config = dict(
    width=384,
    nesterov=True,
    magnitude_pruning=0.5,
)
Rows from expert 2 of block 5, named by matrix and row number. Rows with one number belong to one neuron. Each number is 128 + 32 x the weight over its row's rms, rounded and kept within 0 to 255. All counts start at 0. Numbers have three digits each. After the name is the row's rms in percent of the matrix's.
# gate: expert gate (model.blocks.5.mlp.gate, 4x384x384), inputs 0-127
# up: expert up (model.blocks.5.mlp.up, 4x384x384), inputs 0-127
# down: expert down (model.blocks.5.mlp.down, 4x384x384, transposed), outputs 0-127
gate.81 073:128128128128117128085128128128128100208092099128128128163128106128128128128128128080114128128087083128128077084128144128128128110128106128128143166128128128128128143087128128128163161029128153196064111128236186128128186166183108134128069207255128128128128030128122162128128128132201066128128128159128128128125128128128128128056098128128086128128165128158128156128128128128134174128128
gate.82 094:099152128092070154129128128128128128106128128128128128099128229126159152128099028128152128128128099167128065128053128128106128177175128128144217135128128054128118151128117128128128131145128212128165109158128114082128073128112209128109128128128128128146128128185128128128128128155128131093145128175128128162140056154180128128128095128133128075165096083115128177128128083128176128059128
gate.83 100:149147086128101128128128113128141128128115128128128128165049083128177145128128126128090134181128150070128217128148128128128166128128128076184183128151160138128128128197114069165128180128128128128128177128062128128110128128133156128200128128146128111128120128128161128149128198085084128128173128101128135071093135177080143073110200166128176138128128126128128128128146114137160128167050
gate.84 108:103077128128128116137128104124128128055128128128139128140128128165128107137103128128128128128100128079128128148198080128128128128159138089148128134128202039215171106099176128174128128128128128128128129128128078120128162154128164102164063128128128128045128138128128128128128128142128139128128128112128070134088201128128064128128128226128128128128157128128189128128112169128140155128128
gate.85 105:128214128145128181124095128128068128128051128114128128128068118128128102128128128225138128128080128128097128128112103159085128128123190128128074128128163128128128178122217145128169175128128135128185126141128119160140173128128079148054085128128155128128128128212128128128064092187157128080094128215147178111077128128042110066184128128201128148147128128150180128128108123115128128104147
gate.86 101:128063128106127128155024128063175128128128128108124128077118109128128229128128128056128059128128142136086079048041128169128107075198128128112164067128107106128155128091137102128128128128128063128128132105128169128168077128164128128128179146137089117128100229128128068128128107090114132128128128128128128184094128109150128128128178206128120168128128128128128128128113128128128079178075
gate.87 107:128205124149128153096128128128128136158128147070128052147128128178191128099128128074179128128128184128128128191058128152160166128128164128128071100196101090149075194128128113156128128160128196177128152128144171128111102114213128128128128196153128128128128128128128184128128128224128128128082130128107128128116128128070128183128189128128070128106128128128128161128133128128128086128090
gate.88 115:128194128129128128128078128152098189128130164128081115128136107084128128178124145163128096145128122128208079116128165128145128119128128173102128086128128061128141128136128128172128177137131097128128128128128147128133136156162107124128128128096128128144133128175173128152128176099150088128139162128157128130147128161128114125128147128154047071128077128055096153128128128128123118127128
gate.89 100:128078128128194181128178134128128105090127128128128097137203121128128128166101142128128137200109128138114093128128168159128147128054099186064144145114190128128128195018128128164128122128107128138128128128128164049141194134084095128128128128046097098128128090165076110128130180131128181140128128060122195128128128166128128128128100128085128128096125163121128190128128184128128087183198
gate.90 105:207124094128255133128064211110143017128128128177128128128128128128128128128128168108128128128221128141128191128125174128070109128087128200170128128151128130128132141119128128128103128104128128128128186052213134128128131081112128128057128128144128128128100111128128073128167153128176128128128213084139153128190109128128128128128128128128064224148128104129073128191117123128128065128195
gate.91 108:128133128112192201128126128128190095116098237128146128137061128116203128151193172128128183137104213161071128128128128128128128248083133128128128128100197128178140137128073128128184128128118131176128128128089108128159128128152128128123128150128099128212128128128171131128128128092128135116128194123128128096128078159128108128151142161155128128069128039128128194062128142128189128144074
gate.92 096:128071128128170128121128130078117116085128074128058128128128128143111065163123128128128078174128119190128128174128123134172099149128128119128194128117128148128128129128085207128151128128130128058128181128108069160128128114128128128120128128144128128128140200156128081128092128077105128128128128116128128209128019128171136128128089113163128128119128131128128164187142128128128128121070
gate.93 109:251099113128128122187172128128128151128084153058128128128128128171164128064098128124128128108128128128128070128128133128128169128128139035128128128080128128131128128128201128053128128128025094105160128128111128128128123020142128026128128124128128109128162128177128128128208097128128242093160134103143184119095180145188108128128128128163141139128160236146128128128128128095114128185184
gate.94 114:128184128107128128128128128082128128128128176169112128152128128085128217134145128128128073128128128070128046128128128128139157094128128135128168128069128143128099128128143085128096128128083128132175176108111128168111104128109138128133128091074146201191128128128128073149128184136128166128042140128248040114149128128034128128103128058128159091060105144122127128128157128114151128163057
gate.95 115:151128213128161128134128128219128181128114068128194122128111128118128229128097192088128102128128128064128128030128128128027128054129128126128128110044079128155128086069145128128128138169077136167133128128189128141067040202146128128124128128128090160095128128093128101124137106052188088141091050128108128107171128126128096115128130180128128091170128128086110128128128128172128200128128
gate.96 092:128169144158201128128128154190128109128085124188128077128128128128128175128121128128128128094055128139128151123137130128109128120128128128183104128127087128128128128128064128095128128163128077128091128128121154128081187158128128096203128159128128178128128128128141046128128128117128134080128128128114129128128128128165128128071137146128128128128216128058128128128175162126104186167145
gate.97 111:094152154128128170074128153128128081176190128128128181128128148128178088086128128123103128128128159071128128059061143128128128128126128100128128161127090148074138128072075126146131128128134128128128148116112128152168128128128128128076128179128128128128128113128128128128148118128109082133128099076128106070166128166116128128145076056161123199069128128191128128128128128128128120097128
gate.98 113:128128104128128061128191096128235128128120103181091128128128137128121128080126128082094128075128167128107128045128128128128166128235128128128128128128128128128128047128108190128128069209034070128187138128128118128202071128128128148128180128128214128128186128063128157177059137128128128129128068128070128073071165124128128128128128056191128080128125128128178128128081116128128128128091
gate.99 091:128128128128128128128128128145173237098142116088128128128063169128128128128067128061128128143129128128128096128128128128091134128128086143128070116128136128203118128128128194090128128088128144128065193101161083128128159128166118128128128154105128128217128137186128128207156166101147128126128215156128127133128090111128134128128128128128128128131191158169158125128150146168128107108128
gate.100 107:128128097128128124128128128088128128128128126104099142174191092078214159077149128128128111128163108163128128218128128142223085203125128132128128232128150130128128101080128163128128128128094208162128128128032128125172101128128179211147064104186128128076128128128124207111135128214128128164128128128155142196128190128128113145153128124076128128128099054128128128128128128170210128172109
gate.101 077:128063114128128128128128090171128128128128120128158050128128074128128128180128128128128128128128128128117146125122128128128128128144128128128183128128172128128128164128128128178137106189128172128140180128128146180127128155128174128151203181138128120146128166128167128128095093128128128128128123128139089128048128128140128128128105100136128128128160128128113128128184128128068128128128
gate.102 092:128227128151128189128128136230223157128128128169080082185128128090128132128134185114072128114111128127128128128128058139128128128128128148072128112128161128169132181087065166147128128162086128222166101128128128128107114135123105128113095047128145157157085128128128128146167128154128128128237128076128181128128227128060140128139128127103128128128128128079128157167128128210128128128092
gate.103 105:182066142128113101027128116091109128128128128068128126099100064165142128167128128128044128128086128120128128128128144106175128128128067128026128210128128128128128128128033051128128219177165046147128071109128128128148128128128100128128108128052128128128088128128128151128128152163128128146180128128128128128117177131128057128128128067128128149128133139128128128104128109128053161128128
gate.104 101:162128128140177128111055128128128128105174127128125128128128128128128128128030180128141151128128183128128079125128140128128128058135183128128128122185128186078105128227153128128128128128061044159128107164146128128128128128132166128128166128128128128112128080255140141128160128088043090128128155131126090034128125128083128128134128128121128128128128128128128128072128128128068063081128
gate.105 107:128128128128128168097041102128137162177158134128128128082128124128128161177128128136188144177128040128208049128128128140128154096130124128118128166128092129138128127128128128094098128128128124128128128128128128128190154128128133106133128204180186128128114145147080103123128128128128128112090128056183131047140128110098147055072128122128132194075128054154065123128222156128128150139146
gate.106 113:128063128102122130128135128123176128128178131089075135128130069128151128140159128128128140128128128128128128128128128041128128128128088128164128105128128128128128101128144128067128088070128128128103128215223128043137163128128128053117134197103170118128128128120054110157128128128096094187128128081128128128127068128128128144128131201169096128128159128140202128166106099128128128128128
gate.107 098:136128078128167128143128189164115158165128066192128072203128110128128225066128119176101128128132052070081128128172161128128119128097128128074082128128128128093140128128168128178128128140140128166044154081128128154128142140106128128164128128128135128123128128078128084128067174178128128076128104178179128128164128058128122119128086101128136128128055128128045128128128255140128128105128
gate.108 099:128160128169141141030073138171111128146128128128110178128097156132208046128128117128128061189128164145128044128195135199128146128128126172128128171128128128128200130092164128065128128138110128128139128128081128128128123034199119128128128107199128128128144139139128128172128128128128120128128128071128137159104128128128128131128128128128128128128128176128128128055152128128106150178128
gate.109 086:142078119128128090128083128128154054071149074207128078128111091179128109128128128128128128128079128128128128128128128068128128128077126128128168080128128065128023128128128116128128113128221128128128128222215151008191128128128128128128164128152128128096128128133162128128128061185128128128081128128179044128128176128047128128128128128128128194128128230128128128203048157128172128128206
gate.110 096:128128117092080150199128128128186128128120128128128164128128128149144140128167092128164128136120128155128128128128094104128128168128083090191141128128128110193189128216087128128094125128128128115132128046207128128128128128128131158128080128111128217163128128128128128082128211128128154128128103097104128110128128046128137183128101128177128162182128128112128242081128128128128128128128
gate.111 106:128159128149128128029101131059128128151140126128128128128128177072128180135133167136038124136155128110106128128109128128183222128163128128128128128128145128159146096211130128128112181128128141068120053102079128126128128128121182075071096128150128128128128162202112128128090170195128128128187082128124086128128128147128128145191128185128103128128128069128128128177128128043128128085128
gate.112 097:100128166128160128128128128128128128128032128128128128182128128128128128094109051128128128132165083128128050088128128168128197123167128126128073128128128128180128128128042055160091128226146128117128126138165118128128158128128078128128099156082126179103128152128128128128128093186128128108062128198128123128128128128086128143232196044128128128169128091054128105155128062128088128128128
gate.113 102:128128215150136128080108128097107106128112128087169128222128205128093128146088207128128128123128094128177052093128128128128128112128128171118128128128128128087211135203088116188128128118128128128128128029128129128108086196055165068128128202128109128090124128063128126128144165152163207128128159168097090111128128152128158128201140128128015137128128124142128128128126128121150128128100
gate.114 094:128147128177156128128105125103101134098128122197128127113070128128128137128128128128128148128128105128128128128128128128128103128128192138128128128128117128128097045128128128128128138113128128136128174119052128043216128155114148128238107128128128164128128091128128128142077182050077128128128128128128128202128053078128128065073128064146099128128064128128128128143128128126128069195136
gate.115 108:128035128110128251128146062128128128140112128092123104128128128096128128121128032128148128128070108128107167128128128128128128084063128128138183128176208128128074134074179108076128128100128128137162187115138142128117185110109163128123081128128056070128196109128128176128158165128128128128128117130128144142128128118128187092157181175128128128088128170144063131155085128128237128143100
up.81 070:123133128094128129130128168128128140128128151128128109194059128178128128016128128151128128128143131095128137183128128128128128128140091210086053255128128128139128128128110128172096128183128128170128091141128128204132128147128128128128171128128128128190128128147174107211128128132147128128128128128128128088088225082128173128128128128128138128128135128249128128141128183114124128128170
up.82 090:140132091128128118152128109128128128164052128128152128233128128128146128116119128093092130128128128128128105141128128128128063128091186160170175128150128180175128109128084121061128113094237128128162178245128134091097162128128128128066128173128128126187128128062164150178231128128207128128128128091163151128108150148000167128165128128108128094128080128186176128128095211049128163128103
up.83 105:062128149128128128128128128128128105128173114153128084128178185128183128128078128128140117128128092128167128128128165143108128157120128067128128167097090095128128067128125105152197128128128089128043156128128087158129166191145133097128113128128128128116158143123128128051180163084128128144128128036118128137179128124128122101128162128128124128128128128128183128154128128128128167079128
up.84 106:128128171128128098134134173128128128128128128128128132128128128095128163158107073128128128132165128128157128146022128078071099128113133199128128128130091197068152128095128128128120128128193128128146128164080128128128137128213113118128150128128128052192157117128128126128096112102110113128128091128125119128151128128130128128128086058128128128128070146084074077128128128128154105128128
up.85 101:141164125097072128128099128128127128111095128163128082164128128150141128128128128169128133128065201123128128200149128108147128128128128190061128154168176109128170152117128178128128107128125093153128128079110169098128128065128128128128128128089128128151128166128128013100128128141183065163128128139076128128128105095165078071128128128091186166128181155128128128128072128082207128137135
up.86 114:128159128128128162120128128162094128092122189128128113166093128128128128114128148128154128128128123128076134124128128147128128128099128128154131128126128109205128125135205193116154128224128100128128102119191128028128166128128169128082128090174134116128154128128244128128162185128128116117128133128208085128128128199187128128128150128128128054190191128062128169166128128135128085135089
up.87 104:128128128128094082128206128170039128087128150091100128122128089128128082128151128232128079128167128128149128128128130100168128128128128107128100128128192128093128128162128128134111128128128018128107255128119128128128128114128134128232134155088177128130128209128149128128167074128128128147107147158105108128128128128094170111066161138128128095104110128128090128128128128128128155206128
up.88 111:128128128128200128128120128123148104093126069129159128128092141128128107107128078128124146061158128157030173156128036124128128160126047128128128171164128151128118128156128128096083066113152151128128077128128105128128128122066117161131098128141103128091125112067128127126138092128086231128128079187070128126128142128128084087128111168074166128161177166192118128128098128128128128128128
up.89 108:139200128154113128128106128128128128057128128128155115130128128128128105109119128128128163128088080164047123159128117166128136115015128137092085128128147128128096143067121174128128088128131128156109128128179154128128192124092089128128154128179116128115112155194154145180133128120173220134163128128083214128030128128128146216128128106096088141128156174128128095072081224128145128021128
up.90 101:182127071128175163128099193128128036128168078192128128072171128128128087060128128128128121054128104111128103118128143128050086128103095128128128201157128080013155196137128128045114128128128170128128174130133128124155078089110096128128157128128032170128128160151159059128174128128183128128148193128180146131182102128179145128148065126128128134185128110142128163218128174079136144163128
up.91 113:152085128101128083124086050089073155173128149098128169138128128128128102128160139104128149141128066136199128128128128097128128128091099128128128128128039128128128163094093128152128146128128205021128128128128145128146133198102120128128128128128118128128128127128077128128128128161121111128128116123107128077128114079128128128128111116128129073150123219128128103128122128085128102094063
up.92 092:091128128188163128128120128173128128128115128177200128097128128108128127128128128142128128042128128128201128078128164046128106147128094128128128168128128128128128148128095091175128161128131233128128148144164078209128200065128073128171128128128073128128128128141049128139128046110128128128151128113128185128074140128138054193104128128116128128104255128185095172128140065087128128128128
up.93 102:107183128182097103128128128128128198231168128190128128128128100176126128128128128104128128128128128244128128171128171081128082128128128165128100128155016118182128177128089105128128148128199185128066134128128057128128117206107128128106128128101123092148143128052131128152128169112067128107122140128117044089128086128128154175128128128128107157144128117124110128052128128128091133087195
up.94 111:128128128126128128093128128095071100128108128128128128145128103088128169128122145128128065094069128036128120128138128138128152128128128128128128128064128128128128128164198128128128128146128169128128199128128082064128101200128151128163124096128118128143161128158140066128074128128061168128128103128157128047123128181128122028075190121112128128128100161128128128130108128104113128146053
up.95 118:130121151128150147128108128137043128118128139203145128128163128047128128216151128088086128075128177128102121128147068065114128128139128151128089152128128061128128128159188060128128128032208128091141128198128128128128145128099128111154177128128128087128128157158128128215128128114187194128119098197128204128128067104128166091128128128081128070177153128112091125128128128161128167136129
up.96 088:149128128171140186088113112128071128128128128065128168128126132143128144128128128154128155128108149063128107128164106151190146128129128128096128128128098128128128164128114128163086175081128152147137128171128128140085077128128128120128075128218214128128136115128150116128165128128128128165128046128128088128105128128128128050128128128158195128128225128128116169159128106128111161128128
up.97 113:204064128128128059168079128180102161128128090128222128093128107122128157128121100128128128128128090128117128144181051128128188190128184128128128128128128128128128174152128101081108128128128128098128138126128128110097164128128105142128179157073184128128128128128053153128128128128128135128128128128107090162109128083189128128128128128128128128128128178133127128128142128147128110095153
up.98 099:128200128128102114176209128128128070128057130097135128128128128128128113128128151128189099128209128236128128128175186156147128128208139128128171155155128088119156078128128128128128128142054096128135128203128128128128128128094128128128110128155128134172128128085095128128128128128085174128128128128090128128128198162140128128175128128167128128111064128128204128162128161221095194153128
up.99 095:128054128115128114179128128172128128151160139128128095110128185116128080128112102128128128128128128128128148123125059128128128150126128128180128122128128133128148164128128101119128128128128128128127180152114102128128104143128089128128128129128075128019128196128128212128128105079128146135063061128136109128200128128128096170128118168128102187131104224114063090091253128128128120128128
up.100 110:096121134091128129128128128096152082096128139128140054138128163115078128128143081164128128128101128118126162088128201128122122128128128128128128071126114081128084143148074128128128128186150023119128128128166109117128128128130128045116128128081135128162185110128140128226077153128121143128094098128128199128128123174128128147128061128074100128128135128128170101128128128125028128128071
up.101 089:081165128128213120128128128123128128137128128199128074128128128087074089128083098128152192128106090185119128082128128128097128090128111128128128183128128167138150092082105128128128098069128128128187169128093070128128128144128128128128128128146174129128128104128186128065108128207153046128128128128128074128060128155044185128073192128128082128128155128101128128128128097128128124101128
up.102 094:159097063128128128120148128240128146128129128128125032128128128128109128168092147128157177128153158086128195112134128151128128157128128118048106166079134130128128125128173094162128084128128120118128167128128094165183084115144128083085165170169108128128197128159128128170150084128128064103128128077129128128128128128115128128128088151128128120071045128148101128059124070085144129161163
up.103 108:107128011128057117103128128128128166056078128128140078133173128153128128157128098080128116128128128128128128128074105111127128060128128162128128091176128210150128101092039149128061128089128128027128128128128027128128128135125128090128128082128183128128110102128161128164128128084128128129140128178118128076128115128131141128070138068128107128128128202136128094128121135126128128165083
up.104 095:061128115184141128128128128111168114163128128128070128128128128085128128128128128128036100072128128128090038128128128091128089128210128128168128128171069128080128107185128101128162235150128128128128128128095057124144128073128051134128077217114125128138188213128128128128146136128123111128133128128128106155128166128167128199141128128128128128069128143128128190128128128055128104128128
up.105 099:128128145167128128128128072128146128116128130128128128128143128102128186128128112128121128167128087128128128123151128118131226128128117135128128176128128128128152135157133128128128128128128109128128199054128210128128187117136096128128121163115128128058198229101128128128109128128161128143158128128179128190142128128128142084128128128128102192128150122128128128108205128127128200162129
up.106 114:027128154109180128128128128128145128127128110128128111104128128128179172128107128027128136128128055128128114128128107127189077128128180096092129128095131128229128175076113149128092177128128129128128085104128133157105104128189128128124128066093098128171106160128189128037128128134128128128065128128128128128118142128195128082058128140204161185134128161106128128151128128128128167128170
up.107 092:131044128128109128075128128147128100088182128127128193128128128128128128210232113150115128090146151128128128229147096128060128128128128128102164128128170128182128122128097064130128208117128139128186156128128128098128128087114128128128136128077128110128208155185128171128128128128128128128128129128059087137130218128110128128128128128173082128164216128128150128128075071199044128128128
up.108 095:128080101130128142084128128192117128128128128128097128079128166128134128128128128128128128128103223168128114202145128128128175128128150128088147128128210128197102128094128124128128128128130128128128163103128128177233128128131128149128107151128128143006169128151128128128048149128128079246128130099128128128128092162128167128134160129093128218109128238128048128128128128128089128205128
up.109 092:062118128153133128145128094108064088128128137128128169128092128128121090128128128128055171158105124128195173128046059027075128128128150128146128128214128128128066128128128128118128128128128128128160142128117128128203128102128128128128128128128134136128128123128107107165239128128128030041128128056128128136136128128128128128128130128128066152128128128128157128128128128128091128128138
up.110 086:099128128131114152128128131191139128128152128174128169128128128189138128128114128255128128119128120128179205096128089100088128243128128128128178128128074128128128136227128128128192128128140126073056128128128128128104128128105128128128086128094038128128128128128128164164128164128128151187128156128128128070083103158128128136128128128215128135128200128128155146128064099128128149128128
up.111 114:206105128128120131113099126128128128128128170202097200128128094096128085128164169128157098097128145116128084128128126112139176169128175128128162128128210128128144117129121128128128128128128128096128128128128128111139124128128128057128128107128128128128107105128098206128128128159097134128085048168242128128153128128128136128128060139128185172081128124042128128128128147128135184145037
up.112 103:128252128128117128128179128128128128128128060129128156122224112128079152128158128159128128190173172169128128101128137128128129174128092132140158224134127128128128136128128073128142128128051192128128128055076128120164128128128094148173147128135100128081128160103224080078128107117128128128128039128104128205128122128176142128128128114108130102128128166128159128116171128155047122128160
up.113 095:128120128128152128128111156123128121128128118128128113051079163128128128118128128133128128071164052176128128120128214179128052084103128044128195178128208128128127128128162249061121128128128116157128106128106159143165170128128155128121128128128128128128141099128128128117124119112078128111128065128099128128128154093128128063128128177128128128186128128087128128171128128161128128128128
up.114 097:175121046156128128099136173060128068137128154187143128088128166157137128128148156128154115128128128081128148128128128178128128114066199128128128128128211128099128172128221128181128165094152128107128128081093128128148114099127150119128128103250128162128128128128128128128106128128128163163052128128128126137128128128112082150128127114128128080128128128151090128065128216111160130202121
up.115 115:082181140128058134135105094128128148164110128187092128128139128128128125130078175080128157119128144125139146128114122128128160228053128110128138179128128128076151070128019128128128128128128128125029077128156148128128034128190094069118128145193178128202128071128128128123128130128102032096134128068128128128128109186128128180102061128088128088176128120109128128128128128128110128098128
down.81 071:128128128147139127128151128177128192128128161128128105130128114128139128128128202128132077145172128128128128128128067128128094177128162154128128128098128193113076206128128176128128128223128153084128073126241128144134128106128084139113128128128059108128128078128128194128128128119128128049128128168128110131128165116128128128096128128128128128123128092165128128128128146014128128128128
down.82 097:167130128128128128081141128157101128128084128191128178128147076122128121128057128128128128128128128128128124128128128211128128128128106128128170128189184121152120152136064128128128128128087119083128000128113128128160096120110128170128128056112128139032057146136164128128078117128128153128181063128128128128128143128128128128137163128121128128161128100128128183128106149128128128128128
down.83 093:128128128055042139174117146092128078169099128067070128056128162128128151128128128207128184092121228184094128128128128128128077130128169153168128128199128134162128078128128168099128128128147128160128128128143128128135170135128128128143137128128128160128085128128128128157251203197128128065128073128181128128076128128043073112152128128128162128128124128190222209128128128062180145128128
down.84 102:128167128044128128109128128128128128121111255128128128128128128128128175128128128115128128155076128055128104128128152110185128130128085135128128120101090128128128156035128068086128071133128180079006128128128128128060128128106201149128104095128150128020111099162126128114128128128201128209187107103128134174128128128071128174128128128157128128128128208128128128161137128134060128177128
down.85 101:128190184128145128076162172088153128219128126128128092128072128128180146133070128128133128175129144128131160103128187062125067196033128128128204155151206114128128128128157128128203128082157075128103128168128128128128128131128137128052186151177193155141128128128128082099163140128128121143128094209128059178078114128128150128161128135216180128136138182128103128128076086128179153128128
down.86 110:128128119128128128128128128128128010128128206128116211128120128178163128128128172172062128158128221128128206128151128153120079188128117128152128128149154173174128201128157128128128128128099085115128128128128090128086128108136084128128128128128161102180128111128128128042128128128143128120128131189167135128118111128117122105160128084128128128106216128128128128081128128094179128114120
down.87 111:105128128128044048145128128119066128128215141078128159129142102094117128177128124143128132082104128085114128128054128128128128128124128128128112125095143128128157128128128128108161179128128156184141135116061182164128116087128103128128049128128128112108128128128128128149138181098128128128128128128143128196128128100128128130183069076113128128141128128128073089128128128128119128114049
down.88 118:128162150128138135208128128093128200128133128128128128097174090131162128128128128128128100104183128118142156128128120157156193204128097128168128128128128097167181207082128117131128128144102169128100126128187189104079128045128130128147128128128128128128128128136128090075084108128128128197128128128090155128128128128128148170128128128177158128128128184128128128128066082178104184089128
down.89 100:133073172128124190096128116199092080128128146045128128128086128128125094128128191206138145128178128155138138081128128128128128128128128128083225155128153184128094128147187128154128128128128128128128128128097128128128128128128128114064143159128106128128063000113128169217128099128131128128128134128128128128133128128159225128161051128128128128067146153128080128128110057128147149128128
down.90 097:128043128112102128128128128128155114128128128128143128151128160128170128128070128173128128128161130128195128196128154128128097163128104128128128114124150128071126128128128022128107177128196128128128079130102128128128128171128106128063128063097128128219092128128082128083188128128122149119097188128128249191170128128126000146143139128128128203148160219128152093082128128106128135128082
down.91 115:128128128128128110087128113059127104128117158130166080116137128094128128086131135126128128128198119128140111128077128150148078128191177128148124029128085088128145124128128128184128135128162227148128123128128161088224128150140139144128169128128128139128128128128154172071216199138116109128134128158128175128136124167128128128103128128223151106128128094083128152128128073128145048116145
down.92 103:128128107128136169128231128128139116129187080020031128081069128128128136128110226128128128128139101128162128112128128089058128093128128128127128127144099128128128128128196089128107156128199128121128128128034139128128095128089146128094115128128098085128128128128118115128175074128136120113128155128128128128128128053141150235116128128128128051128128140129128034128114128128128056128188
down.93 112:128092128128143149117153229128195128128128128000128128128167172128058149058145116206128128144100116128165132128131128128198155138128034128128128069128128135128128109122128083128079128128128113030086192100107128195128128128128068128128128098141128128129133128128128106128211128128135128107132178181128086128152128128118128128145128128123166128128128128128128183128110128128128157128175
down.94 113:079120128128110121128141185128128094104196128158128158128168033125141128097128128191173128128062094147161082087102124128128079128130128128128128128233131186147128115127083159128128128128128195128128147128099128095128145128043128128138188128128109128128128040085128128060128136163128128100167128128128128100128128128128055221109051171157128165088128077166128170128128139128128128083095
down.95 109:128148070103128128128116128128128043128128143128113085128075128088171128226128128128047128097128148128128128128155177128128117177138128128169148107111128128100089128160074078117128128128128128173128128128128128080128128167128128170033069128128128128102051128138128180128128063121131101175128128255132128128182105128128128128073141128107116128189128128178128128128128115160128075104128
down.96 092:128162128159128130128128128057128128128128195128128128201084180128128128128145128128128128128187128152132128128063128128128102131205128128124128128119128128132128128082116179128128110128130080075176152128128128067179153189182108128154128128174128055128128128128061128213128124128179111047075062111079128128128084197128128183173128128128128128128195209128027128128144154129128140224128
down.97 108:128128120128128168128128128089133143128049128128128142128063120117120128128128098057074128152128137128120210128103023042225158128144153128036140128128225046128128165169230085180079089189128128128128128112128181128079120086128128128107107128128138128168128128100146169074128128128160138128184137174179128128128150115128128106128128128196114128128176128167128128128128128128128112076128
down.98 100:179225157079104128128128158128151145048193077123134128174128151128128071136049150080128191128111125128073128128128144100128129237128128099128128119128141128128128110155076158138136128128145128128128116128113128128173128119193186128128097146111133128055101128112128128094124128041098128128128128109128128128141083087128157093128128128128108128128165139128136069128128128075128128128049
down.99 094:128098128128128128116128148128122149134099053096128128128177085154136128128159061128128128120128077149128129128128128128128128155128128198121128170170079128054178128113128061219079128128097119128128138128131098195174128197128144207128184167128135145128197113128222074128150128028059128128128128128128203128128065113074128128076128099144128128046177128082128167128128128128252128128128
down.100 110:128086075128187128128120124128107128156128084128113097128121128128128137128128128061128128140128120129136128097180128128231164031128181128199128097132178128047228156069129128047127077128057128214128128145128128128146128128205128128179128120128128113177102128128128090128114143128131128231128128128117128128111147200128128196128140093118203128128128128145128128128139082074123028128103
down.101 082:218128128128128200128128128128238093054128128128128129132187221128094059128130128083128128122128040128128123128128128120077128099128128078128128200128076100128117149128128100093053128102128128128128128153192124148128128128128147138209128128151128128128138128111128128128128128121071022128154221118128100128157180128128076128128081104128146131128150128128014112128128112128128128128128
down.102 093:174127128088132128143128093128128128128168121128137109147128100151163128066128085128176128196128008128210128153128146138128128128128048112117131128128128128107128149128150137128128080135144118128128217128155167128106163040170128146128049066112128113176128135128128151118128056128128128128128128028134093217128128141128128146178128128076128062126128163128192128128209057156128166156157
down.103 102:128128128122163128143128163176128128103051154050128128099128128128046128091128128072128244128093128128123128128191141047129128101181145078128128128037128110194146191191128156128087126128152137128128128123194128230128128128142128165128141128128128128128119170128128064128148128128168128128128173112105128192133128157128128128128066083118128128243128129117133096129128134128101153128128
down.104 097:113179117128128088078128127172128135000150128109126128128128128128128128128106128128197128128128128128128170092034076128141128120080128128128128128128123113148128128128128080128128128099119179128182128128128156128128128082128105128128074128194128195128076060118123165128128128108128078128113161128128122128128195042128128140128128068128128128128146128128128128116121132201128128071128
down.105 106:151128096135174150120128128128128154194128019089073168128171128082128092128128112133128128149128172128087164195075128201042128128128192142128128126128086128128218140208088128170126149128128128128128128128162128128222128036128108128201128128128122128128086147152128111128128128128128128128149128128163117128128171122165128128128071158128157085128171117177128030117128165128177128128199
down.106 111:128108130128128157080128132083128128128190128079128128128128145084128128128124089128128128128128069151184128133128128110109147128128178078128128128124128128131128082128128128104130128128146119128128128156128158128095085144128128128079128099210184168149106128139128128128083106128128128180128106109128161128128157128089128157128128188128051145090078093128128133128130128170235128179150
down.107 095:128091157128128097128128071128128128223128168128031142128123153128128133203128153138128128128128128086096105111191139128072151128087128128074067141210137128128137128059169073137128128128128170128043128128128128128128042118128136128128143128069182128128128113181128128128128128133101106128109128128128168053158109128128128128126128100128128128128094128195176170143128128128128128088128
down.108 102:128189091203116128053110186128120128145128128128128128171128128128131079128109161128202154000128158128139128016136128043128104131160128131156163162174062128128134128167124171057098128137110128128171084135089142106185128128128128200174062165128129128128116128184088151121072128128179128128128182128087114128128158128151093128144128128128128128128128128128099157128151128119128198108128
down.109 093:128175128090128128128128124078064128128043171128128128141128128128132221193139131128188128128128127128132157128128108128128255128128219128115075112128128128128097234126128128128170128113116128150128128128128128206044061128128128060128128128128155128128128128128128128072128128128128128187209128103130159128154032090091128128104128126116128128116162151128140128128190128128126146128145
down.110 103:128144041144128128128128202135128125090128128128144172238128128099162128107082128065137092128102155072109178128128128128184049128162160092128070128148128133128154128128075128139211128128068185128102084140128102140128128128128128095098144156128128088128128128027088095146090071128128128128090207114129128128128117097065128128097128128080128128161171162171111128106128128128136094128128
down.111 106:128132128140121128128203132185128128128128128146128128148128138128076128128128128128149128127093128111129121132079128128216128219128128128047128128128128185182128202170115045134128128128155077128128128137128128128073146128159128136128128084128124128128019054159137128128147143029157064128128128160128128094128128128128128095128107181132128128105179128128052102203127128128128099128145
down.112 095:128156128128128038128134128128128087128094128143128119128195145128128128128128128171128128128128128133128194128145105093072128130128128128128159128128146113139102128089158128128138128122128128128150128128128077043128102140128128128128138141112174128128222128128188141128128128128128055073128085128128104128104128093191197187128128009128058128216128128128128128000128128128128128128128
down.113 094:116088128128143192128128158128128131128128128128094128128140128094104128229128181128128106128231058128153094106128128128097131128128128098076128128128095125128128113128049175128128163128158088128118000128110151145128128128184128128128128146104128128154128195179205128097183128128135128128132128128027116149128132110040105128103128230128128104128128127128128128174128128214128128102128
down.114 094:144038128128145091149073097161194124073211199128128128128153128116128113128182114128169128169135128128145164128128177128085128128128128128128128128128128133120097128081094128128148128128073058132128128094138128128160153155128128128128197128128128080128128128128113128110128128128064105168066174087128086128128128188155072128128091087110128128218152128143081160058128128083128128128092
down.115 111:128128128128128111128128128121183128128187183209086133098228128206095128064101107104128128160104113128128092012145199128128073128135137163128150153057059174128137128178128128128125128102128128120128182128087128128128128128167128159210128159161128128128064128176187203109176141173128060108058169128178128095226191049146128128128128096131122128128128128128128128128128153137128128137128